{
  "horizontal_flip": true,
  "layers": 12,
  "init": "xavier_uniform",
  "eps": 1e-08,
  "weight_decay": 0.0
}
Rows from block 3 of a small multi-label image tagger, named by matrix and row number. Rows with one number belong to one neuron. Each number is 128 + 32 x the weight over its row's rms, rounded and kept within 0 to 255. All counts start at 0.
After each neuron's rows are labels from the 100 images, of 14848, where the neuron reaches its highest value: "strongest on" is what is common among them; "patch colour" is the nearest of a few named colours to the mean colour under the peak. Only what is clearly more common there than usual is listed. The data: reaction-diffusion patterns (Gray-Scott).
# fc1: MLP up (model.blocks.3.mlp.fc1.weight, 640x160), inputs 80-159
# fc2: MLP down (model.blocks.3.mlp.fc2.weight, 160x640, transposed), outputs 80-159

fc1.70 [188  94 135 140 148 117  93 101 140 137 162  99  65 139 182 195  97 156 128 130  51 113 149 127 166 134 120 111 148 157  99 114 136 133  96 124 132 147 111 192 111 148 102 103 196 158 121 156 129  90 160 104  95 129 121 171 106 167  92 118 117 106 157 148 144 147  94  84  93 117  69 127  96 138 142 110 136 152 147 125]
fc2.70 [135 150 166 141  87 126  77  86 113 159 138 163 215 146 106  64 138 142 111 102 227  98  56 152 184 160 148 149 116  88 149 147 120 118 137 138 134  93 129 139 147 149 134 132  65 112 141 120 133 162  75 157 164 133 114 118 156 135 137 131 132  94 110  77 193 146 134 154 114 141 173 153 120 110 118 117 187 188 114  87]
strongest on: warm
patch colour: brown

fc1.98 [118 112  86  89 138 166 137 159  68  86 112 134 137 109 120 162 111 156 159 128  80  95 170 122 132  44 163 143  82 114 162  72  78 147 134 104  82 150 118 136 129 151 118 106 145 122  94 150  68 103 127 130 153 141 129  78  31 167  73 153  96 112 149 126  87 114 103  74 154 153 161  92 169  93 135 100 169 166 112 156]
fc2.98 [120 119 139 105 144 128  79 123 179 112 141 125 107 117  87  45  97 122  97 131 172 125 102 136  71 116  94 148 144 156  83  70 163 158 109 166 153 104 108 119  73 130 185 154 108 113 144 111 132 149 138 115 120 151 123 189 170  99 166  87 165 166 113 135 164 163 171 119 120  74  84  87 158 143  80 143 109  88 108  97]
strongest on: earthy; dark
patch colour: black

fc1.562 [119 130  81 176 163 138 147  95 143 145 129 122 169 140 136 160 128 153 149  79 105 117 148 120  78 133 121 144 159 145 199 186 126 178 116 188 112 140  85 149 135 132 185 149 117  79  95 140  92 165 113 139 182 153 181 216 161 124  91 134 199  83 148 124 160 128 141 113 152 132  72 191 146 120 158 145 177 125 141 159]
fc2.562 [109  95 111 179 205 109 150 138 115 107 180 196 116 160 164 125 155 131 168 179  94  83  79 107 149 127 116 131  66 103 112 159 126 152 107  98  92  69 147 131 159 139 121 161 105 144 115 111 176 157 185 139 125 198 129 108 178 148 177 137  84 132 181 165 116 140  92 137 122  80 143 111  85  76  99 140 126 121 158 131]
strongest on: cool
patch colour: blue; green

fc1.182 [ 85  90  90 119 168 188 123  91  41 160 136  90  97 136 139 121 157 119 106  66 133  61 178 108 111 114 112 135 101  80  99  91 135 143 165 184  84 138 108  91 152 101 130 144  89 105 137  50 103 130  71 113 131 163 122 108 171 127 106 148 121  87  81 135 156 172 127 159 151 124  78 160 115 105 155 117 149  99 152 134]
fc2.182 [125 169 129  75 151 104 172 193 128 100 114 171 131 105 124 152 172 136 107 191 103 188  77 115 171  87 168 131 137 108 164 116 146 172 126 124  75  68 178 123 116 148 139 120 176 119 158 198 148 154 140 120 102 146 117  99 108 147 120  92 127 104 144 168 132 163 121 114 121 133 124  61 114 174  54 148 132 115 174 167]
strongest on: pastel
patch colour: grey

fc1.389 [104 126 107  45 124 102  97 147  80 189 173 139 150 109 163 188 116 137 177 126  78  98 123  88 168 157 184 157 112 176  85 170 130 158  86 133 109 111 115 108 114 103 116 186 126 155 159 109 156 136  85 126 121 131 104 114 120 114 117 171 170  43 182 127 122 123 160 150 185 140 114 123 152 139 129 110  83 181 191 113]
fc2.389 [160 132 105 187  74  76 145 206  60  92 121 144 141 135 146 173 140 130 171  73 157 156 158 146 135  69 153 113  84 108 191 153 169 142 117 100 116 156 106 198 112 177 174  77 116 109 113 127 135  94 111 161 154 120 121 182 142 133 132 123 129 127 130 105 153 109 133 161 160 153 142 139  97 123 130 179 175 118 121  85]
strongest on: grey
patch colour: grey

fc1.580 [112 150 113 139 168  78  46 124 103 152 142  81 102 108  80 192 147 147 169 144 124 107 100  86 138 117 134 123 151  96 110 121 211  94 120 112 117  78 126 126 119 131 171 117 120  73 126  86 176  94 137 153 183  60 109 174 148 181 135 106 110 121  63 102 127  93 103 132 112 127 158 112 134 122 160 155 133 128 112 128]
fc2.580 [137 166 142  80  88 105 218 118 165 156 153 103 160 134 127 149 137 125 163  83  79 160  93 179 137 123 128 125 119 171 145 162 107 169 113 118 133 150 128 141 126 103 122 135 126 191 119 167  98 122 107  72  77 169 205  87 114 126 140 132 150 112 197 166  80 126 164  73 139 121 106 142 149 156 133 118 147 127 120 137]
strongest on: grey
patch colour: grey

fc1.167 [153  64 129 150 136 108 106 151 134 102 101  53 158  69 147 180 114 156  99 137  95 126  55 192 125 182 144 194 104 160 184 178 132 165 153 118 143 134  66 170 163 135 136 102 150 137 121 172 113 145 153 191 166  47 115 179 177 132 114 137 159  84 116 185 149 103  73  89 158 152 125 146 150  98 124 130 131 131 139 130]
fc2.167 [109 162 134 101 127 182 128 159 109 116 106 164 107 202 102 102 121 115 125 109 207 128 115 116 161 127 136 129 105 134 133 100 101 128 117 121 115 124 177 151  95 122 176 110  65 125 151  98 186 189 130  90 101 180 121 127  83 125 169 120 118 113  64 127 211  85 144 134  60 124 136 159 123 139 161 175 184 116  97  75]
strongest on: feed 0.026 kill 0.055; feed 0.037 kill 0.06
patch colour: grey

fc1.528 [ 88 188 130 130 102 140 162  91 156 119 133 133 132 170 126 118 175 178  83  91 151 113 140 107 129 164  97 113 126 102  77 136  89 109 107 151 153 166 150  81  85  97 151 168 122 172 107 153 121 112  45 149  99 112 136 123  88 159  97 211 168 156  93 137 133 113 147 111 186 172 143 157 147  86 174 146 167 115  84 173]
fc2.528 [164  62 136  61 153 141 158 154  96  92 103 127 123  67 147  94  91 100 127 155 103 170  98 137 114  80 114  98 151 138 153 191 150 112 152  88 167 110 176 126  94 133 108 117 169 114 177 178 151 144 141 142 133 109  91 117 131 133 138  58  66 107 160 157 155 144 159 122 100 112  93  94  86 119 128  93 137 142 115 139]
strongest on: cool
patch colour: black

fc1.58 [145 150 147  92 194  90 156 166 146 140 114 114 123 160 117 118  96 119 145 106 144 123  94  95 155 111 151  50 126  91  88 142  80 172 117  96  98 108 216 139 116 149 154  75 100 135  64 141 141  72  98  84 110  79 114 135 120 217 164 135 102 102 142 130 125 130  96 171 118 123 189 197 100 186  98 140 131 189 126 112]
fc2.58 [115 120  78  92  39 149 175  88 110 104 147 166  96 135 153  69 137 154 110 108 110 151 130 121 131 159 128 151 139 147 144  75 196 164 140 158 112 114 104 138 111  83 155 174 104 134 137  85 121 132 123 142 130 145 126 110 136  93 114 130 139 154  93  88 106 107 111 127  60  86 117  40  95 124 154  85 179  43 191  88]
strongest on: warm
patch colour: brown

fc1.315 [163 130 101 163 159 132 133 160  99 142 158 180 183 147  72  97 130 103 107 169 102 144 178 175  72 156 163 155 138 137 119 114 112 112 171 146  83 197 158 100 135  80 128  86 137 162  88 110  86 102 144 113 137  88  99 186 145 154 119 124  99  61 127 172  62 108 141 146 127  90 110  57 130 107  82 183 118  84 147 174]
fc2.315 [133  76 157 124  99 107  91 134 180 107 106 129  69 126 193 135 132 112 154 116 140  86  79  54 188 116  91 158 133 110 129 170 111 156  85 134 171 123 116 123 122 156 111 157 164 141 108 116 143  60 119 180 144 146 125  82  72  98  84  49 128 137 135  97 150 136 131 106 102 180 114 189 119  82 147  79 138 172 101 128]
strongest on: cool
patch colour: black

fc1.64 [100 109 148  85 153 132  87 100 125 139 172 134 129 135 163 170  99  78 129 119 121  82  84 179 143  94 126 169 161 126 160 186 160 149 101  74 186 133 104 112 143 125 172 107 110 166 144 230 144 133 128 126 143 114 108  82 117 160 166 120 136 149 150 181 152 145 141 148 200 187 126  77 177 131 135  89 112 164 106 114]
fc2.64 [164 149 108 146 155 164 114 151 199 157  80 129  75  24 144  98 122 103 111 130 118  99 152 121 178 159 120  91 111  97 140 141 148  93  90 133 116  91 205 145 124 173 144 122 150 169 119  78 136 150 142 102 132 106 158 171 118 108  94 147 127 103 150  58 107  85  54  99 118 112 142 142  75 129 108 160 183 113 151 107]
strongest on: embossed; feed 0.03 kill 0.062
patch colour: black

fc1.466 [132 108  96 130 176 132 116  77 146 152  72 148 138 142 124 186 189 113 180 102 122 135 191 105 154 123 128  96 120 133 163  97 135 102 141 135 156 159 128  96 160 157 162 177 127 130 142  99 126 144 122 101 129 117 107 185 146 211 139  93 119 109  98  72  92 136 126  90 141 159 130 136 121 104 104 219  90 117 102  93]
fc2.466 [172 131 115 101  99 107 132 127 153 122 126  84 100 140 151  38 106 162 112 136 122 156  84 125 110 180 102 179 147 158 133 142 178 217 168 131 130 115 169 113 108 193 139 123 146 105  74 113  96 110 157 151 173 136 123  73  38 105 175 111 155  85 151 115 118 164 109  96 114 110 176 155 148 149 120 103 160 122 179 154]
strongest on: vivid
patch colour: green

fc1.559 [142 114 171 144  88 150 144  99 181 158 184 192 110 106 132 138 138 123 125 166 149 124  97 101 152 124 138 155 117  92 119 138  64 129  68 157 148 131 111 131 119 118 140 151 110 109 163 141 100 158 149  82 165 113 149 107 118 122 107 118 156 110 137 160 112 141 139 188 160 124  97 168 132 119 127  93 206 106  79 117]
fc2.559 [110 153 113 140 193 167 145 100 113 147 175 106 145 143 154  66 100 114 123 106 178 124 104 133 108  64 148 146 102 156 124 115 162 136 200 121  90 138  58  97 105 125 136 173  96 135 149 157 133 159 149 133  82 154 118 148 132  65 147  76 119 107  86  63  66 123 100 153 106 101 183  99 105 124  77 119 107 122 154 179]
strongest on: pastel; feed 0.018 kill 0.051
patch colour: grey

fc1.575 [224 119 118 106 117 119  77 122 131 151 136  94 127  96 126  86 177 166 136 146 124 176 125  93  98  56 128 192 143 115 159 109 116 183 127 185 143 182 164 174  97 156 140 126 157 139 129 140 116 210 116 124 167 148 133  84 145 113  99 132 180 170  69  88 167 147  66 172 156 119 148 120  97  92 110 164 119 115 113 118]
fc2.575 [ 70 142 131  88 111 119 231  92 118 128  95 162 171 119 109 155 112  70 144 122 148 147 115 170 132 165 138  44 141  85 133 201  90  89 155 110 174 123 110 139 195 132 102 109 107 138 119 135 107  38  96 108 164 167 125 155 149  81 120 120  83 157 162 143 112 178 198  69 132 115 147 115 117  87 152 118 141 106 154 169]
strongest on: warm
patch colour: brown

fc1.90 [ 79 115 102  99 120 157 156 147 158 150 141 156 163 115 190 139 147 130 117 118  84  84 103 150 164 107 201  94  90 153 113 192 126  94 122  79 164 121 112 158 155 155  70  83 159  95 138 150 166 180 124 152 124 137 172  94 171 112  62 116 113 150 145 169  96  97  90 121 210 150 110  87 131 115 141  99 170 113 146 120]
fc2.90 [ 93 120 116  82 196 145 144  78 134 156 138 129 134 185 142 177 123  75 108 166 198 129 136 151 110 149  73  85 143 123  95 127 134 147 142 149  60 156 122 113 155 111 136  88  89 130 136  58  80 159  95 116 123  99  99 190 112 153 109 165 152 161 109  80  92 120 136 190  95 143 150 174 130 108  68 152 106 141 103 115]
strongest on: pastel
patch colour: grey

fc1.131 [ 56 122 108 128 154 112 150 155  81 152 121  99 146 115 192 104 139 180 120 143  83  93 133 151  84 135 155 170 131 143 124 130  90 160  71 162  85 161 176 153 117 102 100 124 152  94 120 125 167 186 124  93 180 159 172 163 122  96  86 173 139 125 125  75 120 134  96 136 195 119 150  94 134  94 148 172 175  60 149  92]
fc2.131 [151 172 113 116 149 124  69 124  83 122  94 166 120  90 139 181 147 154 129 130  94 173 145 132 128 122 145 155 160 104  73 141 128 151 105  90 126  89 173 133 112 128  86 151 135 163 117 141  87 127 103 115 122 144 110 171 130 134  99 125  34 142  91 103 143 111 100 135 128 114  81 135 128  81 158 137 236 181 105 131]
strongest on: cool
patch colour: blue

fc1.631 [109  96 164 114 165 141 144 116 123 137 215 123 158 123 148 127 150 118 110 100 160 106 113 132 102 112 119 151 184  29 123  92 102 131 178 126  76  83 127 148  83 139 140 152 178 138 100 130 132 150 106 144 122 118 135 135  90 136 169 144 156 117 129 101 123 138 137 156 138 135  64 190 173  89  90 197 171 163 144  89]
fc2.631 [113 106  93 201  68 149 165 109 161 129 139 107 148 126  96 148 122 150 183 111  99 127 105 163 152 128 107 164 105 143 120  80 117 105 136 102 165 170  23 128 120 120 122 140  79 162 125 123  76  81 124 142  84 137 134 142 126 109 104 113 192 104 110 131 159  66 109 113 126 148 154  75 168 120 119 144 109  50 130 118]
strongest on: grey; pastel
patch colour: grey

fc1.364 [124 135 154  96 196  81 184 133 108  87 118 153 129 150 113  89 132 161 113 140 132 165 148 116  76 182 132 143 157  97 112 121 182 175  79 139 106 185 120 104 176  81  99 159 111 118 126 156 134 105 188  91 116 115 144 112 175 161 117 157 146 120  79  84 153 118 139 156 103 176 152 109 150 116 136  74 153  83  96  70]
fc2.364 [121 157 173 162  70  97 102 128 108 183  78 138 102 154 161 180 158 144 143 138 118  80 107  91 130  89 137 170  82 153 181 148 109 134 203 132 125 133 104 148  84 154 178  91 150  53 131  66 133 137 133  99  95 106  51  95 138 110 135 170 154 104 178 111 131 159  91  87 137  93 191  85 107 129 111 128 125 112  99 101]
strongest on: dark
patch colour: black

fc1.321 [ 73 188 116 146 164 155 122 119 119 128  80 139 132 127  89 153 125 129 147 110  66  91 129 149 110 115 123 104 144 129 119 116  74 153  35 104 126  91 124 103 136 138 179 109 166 171 146 156 119 111 132 113 113 142 124 150  58 151  94 123 136 117 134  52 156 155 176 190 147 187 180 161 112 123 124 149 116 163 153  48]
fc2.321 [ 82 111  71 124 112 148 120 112 133 137 177 147 119  89 136  90 143 133  99  88 203 135 108 104 100 135 135 139 144 193 162  89  95 138 190 147 157 159 132 104 115 139  77 176 120 130  72 103 185 146  84 135 104 137 163 135 141 120 149 172 137 117 132 169 132 107 152  87 124  72 128 160 102 125 162  88 137 143  68 150]
strongest on: earthy
patch colour: brown

fc1.193 [ 72 114  97 148 157 174 109 101 156 132 166 151 143 116 157 160 143 155 135 150 134 172 100  95 110  96 156 151 160 163 137 129 167  98 149 108  76 120 118 153 145 193  64 136  55 133  92  85 101 153 147 118 147 126 182  50 138  72 149 156 116 143 118 126 175 114 113 153  62 135 100 142 110 142 132 126 141 101 124  85]
fc2.193 [147 140 181 148 169  96 127 130 114 133 113 102 133 139 140 149  87  84 136 131  97 142 116 127 174 105 129  80 169 111  97 134  97 177 101 130 172 143 140 144 136 128 158  91 119  92 161 142 108  97 102 138 118 161  99 166  60 185 130 181 164 154 151  88 122 129 135 102 103 144  91  82 102  93 142 169 123 166  84 144]
strongest on: grey
patch colour: black

fc1.574 [108 137 173 142 117 145 125 143 147 134 126 148 168 153 143 106  99 102  95 111 127 143 109 185  66 185  88 212 157  99  85 121 108 153 116 144  97 156 143 105  74 120 101 102 160 152 204  93  94 120 149 141 184  93 130  81 135 147  57 195 152 126 141 121 164 135 125 113  40 114 128 136 147 141 175  47 109 159 146 135]
fc2.574 [152 113  83 215 124 141 102 155 124 123 143  76 160  60  77 153 137 156 140 150 130 121 137 136 193  65 138  98 118 138 134  74 157 144 164 105  50  87  80 139 123  83 114  84 114 121 129  97 166 160 175  54  83 126 132 160 111 129 161 168 149 111 121  87  63 128 113 181 140 113 125 123 158 211  99 182 149 114  94  66]
strongest on: pastel; feed 0.039 kill 0.058
patch colour: grey

fc1.345 [138 103 155 135 144 164  96 121 126 177 114 167 100 153 138 178 110 141 149  76  87  97 158  83 140  86 152 112  99 119 103 103 107 151 138 158 138 133  84 113 161  82 128 182 159 152 185 119 118 120 183 124 116 139 155 159  84  95 146 129 112 139  72 154 116  86 164 128  91 112 143 154 107 127 119 154 171  70 152 115]
fc2.345 [129  44 158  94 145 142 153 137 139 165 130 104 188 105  93 111 123 136 119 212 148  83 143 114 124 143 126  80 125 152 131 167 148  25  62  95 116  90 110 190 127 144 151 103 143 117 106 101 188 106  77 115 150 136  92 152 157 214 110 113 168 159 145  94 100 136  98 101 128 142 131  79 141 155 132 117  68 112 108 127]
strongest on: earthy
patch colour: brown

fc1.596 [116 116  95 121 159 149 146  93 121 116 126 130 108 102 146 179 177 129 173  89 157 138 155 139 126 121 165 131 112 162 105 149 146 141 137 137  73 136  69 162 134 153 130  65 137 150 122 126 137 139 176  37 128  74  95  62 103  86 141 121 150 167 113 157 130 153 121 133  95 114 114 136 109  86 170 133  88 127 115 125]
fc2.596 [117  97 197 148 146 122 134 142 102 160 146 148  67 160 165  61 148 139 122 148  93 114 116 131 156 143 151 132  99 137 109  80 139 127 164 149 179 123 128 124 100 100 146 146 122  66 174 181 146 157  31 153 144 138 146 134 104 179 171 147 133  93 163 166 124 116 112 104 130 103 132  78 146 122  88 130 127 113 164 184]
strongest on: feed 0.039 kill 0.058; warm; pastel
patch colour: grey

fc1.298 [134 161  82 102 206 137  71  85  82 121 144 139 176 133 175  94 113 146 167 144 125 114 124 207  94 126 107 115 103 101 144 126 128 102  82  82 110 149 157 112  71  96  73 156 136 103 111 118 155 128  81 126  94 110 179 174  76 130  77 175  78 152 100 164 158  78  80 101 132 172  97  97 143  90  95 164 129 103 106  96]
fc2.298 [154 140 149 171  97 112 114 150 135 109 121 173  71 128  51 186 148 137 120 112  74 146 137 150 160 128  88  97 153  85  76 167 169 184 184 131 149 145 122 134 204 121 189 164 139 142 146 172  51 125 151 141 195 160  73 123 149  90 144  75 149 133 139 153 136  96 109 143 148 164 129 142 140 146 204  79 185 159 157 166]
strongest on: grey
patch colour: grey

fc1.162 [147 123 113  67 113 174  74 153 109 128 136 127 147 142 165 131  95 195  92 170 118 135 107 132  80  73 114 115 109 133  49 105 122 118 120 169 190 151  70 105  69 128 147 111 145 181 208 126 148 122  77 125 124 130 118  97 182 172 138 130 136 143 104 113  99  96 120 127 166 177 179 150 145 114 144 131 136  53 172 153]
fc2.162 [138 143 138 144 136  97 218 112 169 143 133 129 136 132  94 132 102 109 159 110 138  85  94 140 209 138 149 136 110 177 165 178 137 117 130 135 139 100 121 143 130 144 178 163  93  74  88 152 141  72 133 156 188  87  96 120  98  82 159 121 131  82 160 109 174 152 121 121 119 127  30 149  80 173 121  81 130 179 108 166]
strongest on: cool
patch colour: green

fc1.628 [108 115 144 101  94  87 134 109  68  69 169 138  72 137 138 158 148 154  88 147 148 152 113 133 172 125 127 129 247 144 124  85 126 150 207 121 117 113 157 161 121  95 135 128  61 144 103 142 124 161  79 137 112 118 142 189 170 147 181 127 182 104  92 139 213 111 121 130 151 137 162 125 111 135 117 151 177 115 150 150]
fc2.628 [170 168 139 213 138  76 174  84 132 148  93 130 210 141 119  96 165 179 166  92 147 120  96 154 124 155 118 130 111 141 143 155 121  98  55 105 152  98  87 121 110 148 139 147 124 103 154 100 109 106  99 154 134 102 126 122 112 106 149 156 158 130  73 130 101 122 110 133 116 202 161 118 128  91 175 143  71 175 128  84]
strongest on: grey
patch colour: black

fc1.505 [131 122 127 108 123 190 139 163 128 170 171 155 148 122 160  97 163 148 104 121 158 147 172 163 169 126 148 140 165 135 112 112 103  98  74  93  87 140 117 150 135 143 147 127  83 226 108 114 111 161 143  94 178 109 133 126  74 156 168 119 173 182 130 140 103 156 130 116 133 164 151  78  69 120  74  96 133  91 148 121]
fc2.505 [126 105 200 148 219 101 115 105 123 135 139 140 132 118 113 135 125 112 204 158 124 138 115 129 119 206 120  96 163  99 144 129 179 121 125  68 141 104  98  93  78  98 136 102 119  76 175 105 115 131 116 141 130 133 129 118 157 110 137 137 156 131 193 146 125 105  76 162 118 124 122 166 129 143 205 104  93 152 115 167]
strongest on: warm; vivid
patch colour: red

fc1.412 [111 172 162 134 146 102 180 189 126 130  97 131 104 153 150 129 137 134  87 119 110 149 152  94 133 135 147 172 152 122 111 156  55 114 142 156 100 115  70 122 113 125 104 126 112 123  77 112 195 124 152  70 126  45 112 121 183 163 161 151 121 114 134 141 104 151 167 139 115 114 174 110 156 102 137 124  93 196 116 109]
fc2.412 [113  83  89  57  92 128 109 105  94 196 178 128 140 102 188 136 140 107 201 122 131 181 127 144 108 138 114 122 144 122 125 115 164 113 115  93 174 146 115 132 108 138 157 158 125 111 159 178 105 157 101 127 161 207 159 147  72 149 112 125 160 105 124 127 147 124 101 108  77 159 150 140 105 115 168 155 164  45 101 149]
strongest on: pastel; feed 0.039 kill 0.058
patch colour: grey

fc1.462 [122 129 164 135 140  90 126 137 110 139 130 131 146  88  91  84 149 111 104 104 150 127 165 114  71 113  97  93 140 153 100 151 111 120 123 115  81 129 130 105  84 143 140  73 173 138 152 150 151 130  93 126 107 182 110 125 216 140 157 130 140 132 116 196 153  80  72 135 150 114 163 154 183  87  87 137 148 113 103 185]
fc2.462 [113 114 110 132 154 163 124 156 135 137 137 116 118 180 168 173 111 113 133 152  93 152  96 103 155  96  95 126 174 121 103 103 152 126 140 104 117 124 141 219 134 138  95 163 110 176 171 150  75 110 136 170 153  62 153  81  65 168 104  48 124 162 142  89  95  94 118 143  68 166 127 167 136 169 158  42 142 166 167 110]
strongest on: cool
patch colour: green

fc1.459 [137 189  49 114 190 131 173 141 159 174 108 125 151 143 187  66  48  94 135 160 132  84 132 130 152 104 141 179 150 129 160 143 101 142 116  89 125 222 179 180 152 135  81 119 162 150 101 127 143 120  68  80 167 120 119 130 146 164 142  98 174 114  89 154 148 167 111 161 141 118 113  97 127 115 145 107 129 192 150 107]
fc2.459 [ 99 144 157 146  94 147  34  94 112 165 124 136  97  96 127 126  98  97 135 137 124  76 134 108 103 122  61 150 146 111 134 109 125 110 163 124 110 130 106 150 165 161 102 132 162 123 125  56  70 121 130 132  98 115 187 127 120 153 156 210 154 145 148  66 150 129 146  76 131 129 126 124 101 135 149 121 179  19  83 151]
strongest on: embossed; feed 0.062 kill 0.061
patch colour: grey

fc1.582 [140 190 152 142 147 143 166 111 171 127  92  88  63 167 132  71 107 145 111 158 143 125 106  85 141 124  70 187 122 144  94 153  93 113 107 127 120 115  96 145 145 172 136 127 108 122 114 118 109 107 152 119 151  65 195 166 125 120 128 150 187  70 168 143 165 192 154 114 172 117  88 147 155  88  91 143 166 120 155 150]
fc2.582 [ 76 112  64 149 107 145  63  73 150 133 101  84 170 129 115 114 121 135 107  96 120 129 134 127  95 131 110  95 135  93 152 106 137 175 130 128 128 113 120 154 141 150  98 113 173 195 117  99 134 161 152  62 142 153 115  87 201 143 127 111 128 191 153 125  97 132 123 158  85 121 112 127  97 168 148 108 141 109  87  58]
strongest on: feed 0.039 kill 0.058
patch colour: grey

fc1.319 [154 144 157 159 113 149 205 179 123 178 125 189 134 140 146  84 127  80 161  93 136 106  45 107 106 153 150 120  69 167 108 122  76  88 139 120 143 104 103 231 160 152 132 168  68 131 106 124 118 112 157 114 161 152 130 101 174  77 147 201  74 133 169  90 166 104  87 151 132 112 153 142  50 149 126 144 165 127 149 126]
fc2.319 [102 143  90  89 111 109 104 119 160 103 127 102 119 145  82 138  67 165 164 186  91 118 102 156 113 161 129 134 121  75 115 112 139 150 123  69 103 155 145 103 201 122  61  80 113 162 129 116 175 122 108 168 139 118  88 170 154 155 103 110 152 128  63 197 134 160 165 102 113 108 138 117 131 124 114  68  79  99 132 162]
strongest on: vivid
patch colour: brown

fc1.50 [168 141 149 170 154 160 139 145 125 134 117 171  93 113 137 127  69 129 142 116 112 104 158 117 106  88 113 198 169 166 106 111  29 140 122 147 133 172 117 171 148  64 149 119  99 180 102 165 122 150 123 102 176 100  82 203  34 141 136 116 116 155 121  99 133 130 171 135 135 182 150 141 146  91 111  95 147 113 117 187]
fc2.50 [123 123 127 121 124 139 158 111  74 102 144  87 132 121 152 145 104  93 102 147 171 101  97 143 184 167 159  70 128 156 176  91 167 118 147 183  91 102 107 169  83  83 167 123  64 136  86 113 149  87 133 125 132 175 190 183 181 113 218 165 127 147 183 138 167 136  76 131 125 104 141  84  51 150  88 129  84 134  91 138]
strongest on: dark
patch colour: black

fc1.174 [116 197  71  79 138  95 197 107 101 123 119 148  65  96 110 142 128 180 134 131 111 139 117 109 150  66 117 160  84 150 145 130 190 152  96 142  98 147 108 141 174 134 144 217 128 120 129  88 144 126  80 154 114  84 121 115 170 141  86 130 127 132  66 135 118 202 134  90 117 119 112 118 138  94 181 157  76  92 179  90]
fc2.174 [135  96 170 188 122 127 124 147 118 163 141 132 115 136 170 105 154  83 130 127 105 109 145 119 129  96 114  96  85 131 176 107  79 181 164 125 125  85 102 152  81 154 124  86  93  90 135 155 158 143 172 156  79 136 189 190 133 102  98  94  84 117 154 138 123 123  82 163 151 154 174 126 141 140  94  78 154 101 117 116]
strongest on: pastel
patch colour: grey